Weights of a small image autoencoder: encoder widths [32, 56, 96], decoder norm layernorm.
Rows from block 4 of the encoder of a small image autoencoder, named by matrix and row number. Rows with one number belong to one channel. Each number is 500 + 25 x the weight over its row's rms, rounded and kept within 0 to 999. All counts start at 0. Numbers have three digits each.
After each channel's rows are labels from the 100 images, of 14976, where the channel reaches its highest value: "top examples" is what is common among them. Only what is clearly more common there than usual is listed. The data: rendered rooms with furniture.
# convs0: expand pointwise conv (encoder.blocks.4.convs.0.weight, 128x32x1x1, standardized in use), inputs 0-31
# convs1: depthwise 5x5 conv, stride 2 (encoder.blocks.4.convs.1.weight, 128x1x5x5), a 5x5 kernel
# convs2: project pointwise conv (encoder.blocks.4.convs.2.weight, 56x128x1x1, standardized in use, transposed), outputs 0-55

convs0.30:480445517515475504498499533515503482517514513527504484533504501569489475488489479535497505466450
convs1.30:508497488502506506499468491498473468460459469498470444453480502493485472479
convs2.30:493510525463474456540491548465519507489502478494505495538490465476513530507517487515482502495518475537522520455504511523539457486540478476478489507519477504559526522514
top examples: blue walls

convs0.35:485537527531490526520467521484512502466509514499497541469477500519463523540469471492464459483489
convs1.35:513513514513509513503486481489517477449446465488481453442491493492487496499
convs2.35:486495473508505497517440524507478538506521471497582518476514518535517468496512498519460501461520512507503471489521503524471522536479519490448479530518499487493517474509
top examples: umbrella

convs0.63:488462523510496513502487453511489505480493494505461494565487511521472462541479534488469497530478
convs1.63:489508526521498493492528518477499503536541505505528552559529499503531521520
convs2.63:490485513537506522479522525480535534489547529490531454505529504508484451467519487460508488503485494480538465492487477469488541484482515511492521466488482537463524530529
top examples: white walls

convs0.111:505541541468500496518483524534494514461482481521509509485478526502505454495483446526489458474487
convs1.111:513516519523512500476484494494499476450456501496473447464493505472457475507
convs2.111:515480531499504482526476474474494502501527459479533536541517528494552516479506528490507507485500541481519467447489467533490469494510495459518482518485453500503548488484
top examples: umbrella; orange walls

convs0.52:538478475493493508509512497509501542504474526493512516531486453527532475466548550496496510533478
convs1.52:492506517504498479517538527499501519548556513491524561535522508507507513505
convs2.52:503451483533499531470478533512487535525522521456502492487494543529471471478479500525471500498482492526527510516524523502538482541491561496508501527526469544495486519513
top examples: blue walls

convs0.95:516470516530463480530525492514496533510488481471489514512519478509542472456515500472475533536457
convs1.95:529504504505505499491477461492517476473443492503480446450488506497467478496
convs2.95:497498533471488486498483477480503443518468489552458518479519510468497500509544505487520511508525489463544482525513514470459518526506455493524491495499516465522457537519
top examples: lamp

convs0.60:501465507514508494476501529487486508503473463515502455516505502563475522472501522565493467486509
convs1.60:492509496509499501498495513507482512538530505481502559578531503489518528514
convs2.60:530483457508497516482532476531503489533504498536472535474521508486505513505499537505459519510494464506498511525462441463515543516521526502508519483515507525461481552470
top examples: white walls

convs0.18:522484489523494487513531531509484514470506481527507496467527494494448486495489502518512509416534
convs1.18:512508502492512508499480469492505482471471468494465442448469499486474463494
convs2.18:487465524513491524513517501462476515488531531486529485539474525549544461491494475468468521522477518547531507517535495510539484522505532477529488493472498529534519499505
top examples: blue walls

convs0.123:526495498468513515472513503460533487535549507520504510514526522478479492439462468469494490486511
convs1.123:506485482511481520483483510489535490457466459533524468476477534530512536488
convs2.123:476476486477501506476516472472488554509481478467505517530553529520483544526524474510500463494478492505515511495443509506473535503538513508480544538508505460472493497520
top examples: umbrella

convs0.127:488488516504513565526476497493480503474466517477476487524524528530516449557495477497511494515499
convs1.127:494503507526509497503509539514492496517549533492491525557550496491523533529
convs2.127:508523487505547512459527466503499497540520517506537483530502469512529483495490491498533471484472477514562510525444516488518471529484508467476480483456500477464486524498
top examples: white walls; pink walls

convs0.93:517483545522516461482530498513513478514513499466534459503510488515514516436478480535481516469492
convs1.93:535531520500505537527519522511518540551517512505525552527498510527494497502
convs2.93:497518499535473508482527520496492495510541494506530536449486475481519495489485529517484515537559501539537501501542489465449480477469505517474480513531500495492470467468
top examples: yellow walls

convs0.107:485520526467450484537492509508536519495519518478521519524494504464536492482459536473493492484544
convs1.107:500503506522505498474476481497472472483479483464472492490479507455447447478
convs2.107:551494488526482499509475523476490455475463470518460510538480468529489517501475509443500497479487463499548498518521544480498470479479493511506508472506495534486454517485
top examples: umbrella

convs0.113:526494528490522538525497517505477505489511537486515530527508506429528488522520520471518463472474
convs1.113:502487477479523490504480483498493485467459496497485441445469487482481466481
convs2.113:500477520493498506474531502526494521476509528500481541448492501476486519500440499543500561504486506508516518530493467538513541479514490521473476542532487455477480506494
top examples: yellow walls; orange walls

convs0.54:484539478475461462536515515463509488472521484505555505501534501479524479459483524482524493491507
convs1.54:473505506502475485518558528472473486484474473476474475452474495513508474483
convs2.54:472494487523538478550459517491479511503531513519536538520494534497464496523474476503479471533473503487505494524505534461471506481485479530537560502521518480474519475486
top examples: umbrella

convs0.92:530477534496453522478546475525501502487499513517537468528511542523466470475479518509525518509504
convs1.92:487487507523499500501535535512516531544551541517514525544526485480512489509
convs2.92:446483483548510532459516453493521524499509523535508510481477478508469480511465513498511451488500483500485492549520511472482507510460483528469471521533477517465486476516
top examples: yellow walls; largest object: barrel